python train.py --dataset="small renderings of single solids in any pose" --encoder_num_experts=16 --encoder_layers=16 --decoder_widths=[32, 64, 64, 64] --decoder_block="basic" --optimizer="soap"
Rows from block 15 of the encoder of a small segmentation model, named by matrix and row number. Rows with one number within an expert belong to one neuron, the router's apart. Each number is 200 + 40 x the weight over its row's rms, rounded and kept within 0 to 999. All counts start at 0.
After each expert's rows are labels from the 100 images, of 14976, where the router gives the expert most weight on average: "colour at peak" is the nearest of a few named colours to the mean colour under the peak. Only what is clearly more common there than usual is listed. The data: small renderings of single solids in any pose. In brackets: how many of the 100, against the usual share in percent.
# router: slot weights (encoder.blocks.15.mlp.router.weight, 32x128, trained with AdamW), inputs 64-127
# up: expert up (encoder.blocks.15.mlp.up, 16x128x128), inputs 64-127
# down: expert down (encoder.blocks.15.mlp.down, 16x128x128, transposed), outputs 64-127

# expert 2
router.4,242,208,212,144,139,258,215,167,222,254,123,158,172,249,241,224,211,221,126,132,156,231,159,142,218,203,176,282,265,247,219,256,190,203,145,170,140,229,202,247,161,146,196,222,196,181,153,195,203,216,183,309,155,156,261,170,262,139,136,214,209,238,180,197
router.5,167,222,176,192,173,237,168,218,197,214,170,139,189,178,249,282,235,177,157,136,213,187,227,168,170,174,187,206,286,209,154,276,176,212,246,198,199,243,204,240,220,199,221,187,127,151,149,310,144,277,180,171,246,280,261,228,224,101,233,219,219,185,185,195
up.0,188,219,238,207,234,221,151,246,213,158,246,190,243,239,151,134,217,158,106,159,230,181,173,228,231,208,185,180,153,193,125,173,240,286,233,228,212,187,231,216,191,232,209,165,220,201,213,174,269,236,217,206,107,269,200,160,212,176,186,200,205,225,196,176
down.0,245,185,230,202,278,152,245,186,203,190,146,199,201,268,227,205,193,224,139,267,168,239,222,173,180,238,164,260,154,281,212,168,267,206,173,133,204,243,203,219,154,241,173,226,205,232,244,178,188,198,215,229,287,184,180,247,203,221,179,242,203,124,237,181
up.1,150,196,168,216,219,171,198,212,207,179,157,229,226,203,199,175,305,191,147,191,190,242,211,192,212,202,115,233,103,219,181,175,122,226,256,167,217,294,224,191,157,197,261,162,282,135,217,203,164,204,246,168,202,265,206,204,172,181,230,239,238,194,128,173
down.1,268,204,184,169,212,218,202,190,212,121,230,237,299,285,177,186,128,216,112,195,208,241,169,242,215,184,231,157,245,162,213,245,207,167,233,182,254,131,157,223,255,216,198,239,192,248,178,211,225,187,197,243,179,167,218,177,225,200,228,154,259,188,196,281
up.2,215,202,209,256,237,145,237,181,218,256,196,220,201,205,191,248,237,170,218,257,206,193,121,232,286,234,206,86,177,182,199,129,229,215,190,218,193,187,246,173,254,235,205,130,173,190,217,240,156,210,202,204,168,203,156,195,183,249,191,249,260,191,269,119
down.2,160,210,114,187,233,187,159,165,208,181,206,169,169,179,204,235,132,171,227,109,207,285,219,125,190,217,204,286,232,195,261,182,167,219,199,183,277,172,202,176,245,133,290,130,156,124,229,178,203,190,206,204,219,216,177,193,229,211,225,191,199,245,204,260
colour at peak: pink (26 vs 8.4)

# expert 8
router.16,217,245,152,182,163,172,223,156,167,236,172,238,154,280,131,138,263,210,138,266,261,168,171,238,134,183,111,188,208,193,167,97,135,187,240,166,164,226,241,167,190,190,158,221,205,193,245,222,129,139,211,171,159,160,221,199,199,151,156,207,211,169,195,126
router.17,293,169,197,264,274,240,154,200,189,226,185,209,127,231,204,223,233,237,167,253,232,254,188,237,228,210,231,159,250,181,212,174,177,201,189,254,189,205,245,164,190,214,191,164,118,232,175,175,176,114,235,216,175,230,160,247,234,197,181,208,258,169,210,219
up.0,200,190,238,236,227,204,142,166,161,167,198,163,214,189,245,178,142,263,258,220,187,225,215,179,258,256,169,169,165,153,250,124,162,123,203,182,187,187,201,241,196,272,179,163,219,206,242,216,243,147,228,173,231,211,183,216,132,119,248,207,228,226,255,239
down.0,237,254,235,219,171,207,231,205,173,292,227,171,183,241,125,145,154,240,164,222,224,201,215,262,187,256,158,201,200,269,189,210,201,266,182,190,153,184,152,196,167,167,242,166,159,194,231,204,178,161,236,223,207,111,226,260,186,125,191,180,232,193,174,213
up.1,141,241,144,272,202,198,126,179,211,198,115,192,250,213,164,225,142,119,218,243,238,226,155,155,241,145,190,216,209,167,159,167,197,246,246,261,226,224,268,204,233,120,234,141,176,180,246,243,120,123,210,225,150,228,181,167,208,190,247,198,297,188,218,189
down.1,143,149,185,217,198,211,238,169,240,191,234,161,152,207,207,108,208,213,147,229,173,234,189,273,149,247,230,196,175,255,278,246,144,282,214,135,216,137,238,181,205,212,214,268,173,164,166,137,132,131,195,158,164,174,183,215,176,212,194,166,144,173,241,226
up.2,200,157,202,195,221,199,183,206,243,164,177,169,163,220,208,217,136,232,141,166,173,189,175,165,129,130,245,191,191,192,193,176,201,224,208,222,315,172,246,177,185,152,232,233,137,140,209,278,245,259,226,213,241,232,196,212,293,242,187,151,282,193,151,165
down.2,207,222,231,197,210,154,195,159,246,193,274,179,194,191,257,181,203,226,208,184,191,207,234,205,208,133,241,231,199,233,190,255,204,150,209,234,212,232,182,244,142,215,125,130,166,225,187,163,210,146,167,218,156,181,223,225,211,255,267,195,185,230,199,217
colour at peak: pink (40 vs 8.4); white (39 vs 2.8)

# expert 4
router.8,200,263,182,102,184,148,205,142,178,179,189,266,186,220,238,283,153,164,192,260,220,147,193,183,248,212,169,148,221,278,199,200,189,184,172,237,160,212,173,204,229,187,147,222,216,271,201,237,192,191,215,212,184,181,143,220,193,177,188,170,236,227,241,225
router.9,202,205,204,195,226,115,214,161,187,190,161,185,167,187,207,215,191,172,194,181,220,210,243,235,212,207,233,220,168,252,270,214,217,316,150,179,194,250,199,97,179,175,196,240,229,163,167,230,188,211,102,175,181,239,182,223,221,171,179,189,177,228,166,239
up.10,148,257,193,222,189,181,151,204,232,239,180,179,166,204,215,169,191,278,160,273,200,158,219,186,129,139,235,225,168,171,258,253,223,218,178,154,183,245,153,239,142,123,197,245,227,270,150,190,171,133,170,178,212,161,241,197,228,168,235,229,189,184,201,183
down.10,192,222,145,196,194,249,169,214,202,166,119,281,195,244,213,171,171,232,207,231,206,132,167,202,198,194,236,234,244,223,172,224,232,234,230,263,155,151,189,221,253,214,182,188,247,244,245,149,118,208,272,176,202,150,192,208,153,256,273,260,160,241,217,214
up.11,251,186,216,156,189,171,219,206,190,208,158,257,250,237,230,156,230,145,126,217,198,98,224,162,135,175,269,177,201,169,221,198,254,178,245,222,168,140,225,147,123,148,190,148,213,162,148,216,234,180,149,204,186,238,267,165,176,233,198,137,157,226,251,166
down.11,160,176,233,182,164,224,195,215,252,262,238,167,166,201,103,211,156,253,190,202,158,171,205,152,222,310,213,256,121,162,140,277,174,179,186,206,196,216,160,216,216,221,197,199,144,227,170,141,226,198,220,255,253,183,181,221,161,226,200,207,213,160,294,192
up.12,157,186,133,127,245,156,181,178,159,166,197,241,246,108,204,145,239,234,226,270,149,189,184,217,219,212,219,198,180,212,180,143,198,203,210,183,236,225,188,237,201,211,127,236,232,126,241,145,258,216,124,208,173,192,165,222,164,205,209,215,152,218,237,227
down.12,177,171,181,232,194,168,238,251,119,227,170,189,268,226,156,230,258,148,125,187,147,270,236,168,169,171,182,193,136,301,204,246,172,140,207,163,112,224,221,219,182,218,258,216,191,149,147,153,186,266,191,258,206,239,161,191,157,178,168,170,272,161,205,223
colour at peak: black (30 vs 11.2)

# expert 12
router.24,183,209,278,180,168,188,239,185,211,167,139,158,191,146,210,177,195,180,224,194,198,156,169,197,95,182,141,171,234,251,248,190,203,201,224,133,241,148,168,220,238,202,158,150,209,195,219,221,175,194,268,150,302,160,222,177,213,153,184,201,283,183,220,198
router.25,233,166,237,245,117,234,210,204,290,157,201,204,172,238,172,131,215,200,231,253,153,227,222,206,179,272,158,241,200,150,261,186,175,169,200,159,194,189,226,292,235,190,196,165,223,213,238,189,149,166,256,213,277,197,258,169,189,244,285,250,161,237,231,160
up.0,191,131,140,158,169,214,166,208,148,141,230,252,210,268,174,212,223,237,173,208,246,148,200,254,257,196,232,133,148,159,198,192,203,211,217,159,169,178,169,166,275,182,217,247,187,205,227,154,154,163,156,240,207,292,238,208,247,121,214,196,232,154,227,168
down.0,199,181,189,210,119,209,109,151,245,259,237,168,118,151,271,177,237,129,156,188,230,186,165,154,176,219,160,224,209,286,215,215,207,201,170,212,230,219,174,216,229,224,200,220,197,179,93,152,269,230,218,148,143,197,185,192,91,227,194,180,145,221,183,166
up.1,122,192,168,107,126,172,262,227,149,183,150,196,243,221,176,229,248,216,209,261,176,169,239,144,192,230,269,255,168,283,184,146,242,193,246,225,201,228,220,201,181,210,148,157,167,195,192,169,192,176,215,238,135,201,173,206,213,227,229,266,164,217,257,207
down.1,183,169,187,221,196,213,207,241,200,183,150,241,209,188,250,227,200,239,150,164,192,187,167,220,219,164,112,99,218,102,178,209,200,235,191,201,214,185,128,171,224,209,199,212,167,205,174,205,185,294,161,180,220,139,166,223,135,226,232,116,193,82,231,237
up.2,254,218,118,128,182,198,136,186,184,150,174,220,220,165,199,179,209,161,217,230,225,181,189,159,210,155,194,186,167,202,209,257,284,226,234,144,250,215,145,156,161,232,277,248,164,213,154,164,228,148,129,200,167,166,132,179,223,218,151,161,209,188,178,185
down.2,121,176,198,242,162,246,184,184,205,128,188,226,184,254,160,260,219,168,189,201,136,195,217,204,265,147,220,193,164,181,115,193,176,158,190,254,211,204,218,230,208,238,200,201,184,223,242,258,162,235,249,209,261,164,166,244,174,184,189,189,242,126,184,150
colour at peak: grey (64 vs 33.7)

# expert 1
router.2,162,181,152,256,205,223,168,165,151,179,165,159,168,230,129,153,288,217,101,159,276,185,195,210,166,196,206,197,129,210,227,183,152,221,151,223,256,209,222,159,131,210,168,258,286,194,127,215,214,235,223,237,193,228,261,172,165,196,200,217,163,194,172,215
router.3,203,234,204,211,240,202,150,253,163,164,201,148,148,238,192,204,178,226,177,236,250,204,157,172,247,158,181,258,170,229,122,214,191,126,171,231,216,225,159,210,159,213,183,213,239,105,196,206,243,186,173,255,186,195,261,196,237,203,154,200,149,142,133,243
up.0,256,207,287,246,247,107,198,263,150,201,189,136,146,114,211,178,205,206,185,156,197,200,147,200,308,222,142,195,178,213,189,273,221,260,214,146,218,177,186,183,259,206,173,77,156,209,187,183,176,139,198,179,161,260,230,168,185,235,165,195,147,217,136,239
down.0,156,238,182,262,141,211,161,179,221,136,128,240,186,164,186,171,189,189,182,198,194,174,215,170,179,230,156,161,285,214,130,108,160,111,194,200,151,147,129,238,225,229,172,192,167,227,186,190,208,207,226,189,237,143,142,175,256,151,174,177,158,154,196,112
up.1,223,137,200,150,197,173,253,275,152,232,212,255,182,174,261,212,210,185,223,224,152,260,165,181,88,183,141,207,213,168,178,198,246,265,167,226,223,168,216,235,171,176,183,189,187,155,269,175,178,207,256,207,140,195,280,146,152,216,211,162,137,230,209,214
down.1,185,215,173,227,179,197,154,255,176,214,225,196,275,247,160,200,143,228,196,210,236,180,146,237,263,188,262,283,212,226,268,245,183,233,134,190,208,279,249,223,215,202,258,201,149,160,249,219,144,191,141,207,232,259,202,191,126,222,209,265,188,97,206,301
up.2,203,198,239,162,248,219,239,156,182,141,194,225,241,133,237,211,194,187,201,141,266,188,198,205,152,272,226,214,160,193,245,137,199,163,187,187,210,270,185,176,139,241,193,227,190,241,134,268,258,173,201,225,254,228,255,215,149,217,218,112,264,223,165,220
down.2,167,124,166,177,234,129,204,187,245,207,257,196,212,177,231,209,177,205,216,247,185,175,215,199,139,246,241,218,227,208,183,265,184,218,117,172,200,118,231,214,231,143,207,169,170,161,233,250,227,190,204,207,198,154,238,223,184,242,221,163,162,206,171,175
colour at peak: brown (62 vs 32.3); black (31 vs 11.2)

# expert 10
router.20,193,163,103,223,220,179,277,179,251,219,167,206,221,244,139,150,163,248,252,189,202,199,176,218,271,156,208,192,243,219,209,162,213,201,185,126,275,209,192,232,86,249,209,252,301,257,167,215,153,175,243,120,235,214,200,147,194,221,193,237,173,179,261,176
router.21,195,220,132,219,201,173,217,284,202,204,154,203,122,269,163,146,175,186,231,234,196,83,216,270,195,178,211,141,156,289,202,146,139,165,162,151,174,228,168,229,171,273,180,265,269,195,254,139,138,192,241,158,231,172,125,144,214,175,183,204,148,158,222,211
up.0,259,295,233,250,216,127,217,245,229,244,252,156,275,163,220,155,79,177,152,201,221,223,251,262,240,179,211,246,192,211,167,182,234,216,222,147,199,238,172,224,227,135,208,176,216,225,220,218,211,215,174,210,204,225,212,200,194,222,159,212,203,239,204,145
down.0,162,196,92,190,206,193,183,210,230,229,156,212,217,195,205,203,219,210,168,121,175,190,184,155,171,133,144,260,188,214,297,221,195,218,281,121,196,193,218,162,227,212,178,202,200,202,219,212,217,192,237,187,211,169,266,222,176,156,243,289,274,234,221,224
up.1,215,232,120,207,154,187,246,242,203,158,253,167,179,228,204,196,164,216,252,247,233,190,159,165,176,280,168,203,240,250,153,119,217,149,180,157,204,193,153,220,207,233,209,207,158,190,242,294,313,184,158,157,206,272,195,158,183,205,199,250,182,228,263,188
down.1,139,247,156,235,269,211,159,188,118,247,270,227,198,201,184,212,197,260,149,239,178,200,142,220,239,144,177,268,206,133,298,207,279,161,216,198,192,197,205,247,225,182,194,194,133,217,230,233,216,206,231,172,150,151,205,173,219,141,206,201,194,169,221,235
up.2,178,216,226,241,197,183,187,165,172,260,249,173,123,218,210,198,161,185,201,190,168,318,285,222,223,228,219,163,200,197,170,156,165,195,190,233,218,189,216,178,161,197,142,156,184,229,187,241,314,251,273,166,207,160,112,171,217,272,188,226,195,167,228,221
down.2,313,178,210,217,198,247,182,257,232,194,238,188,249,206,218,253,221,214,200,173,175,243,167,206,234,226,146,242,211,230,191,231,192,206,160,218,206,261,191,203,234,223,163,229,145,206,181,178,289,194,216,245,123,210,222,231,128,167,176,248,256,227,192,227
colour at peak: brown (64 vs 32.3)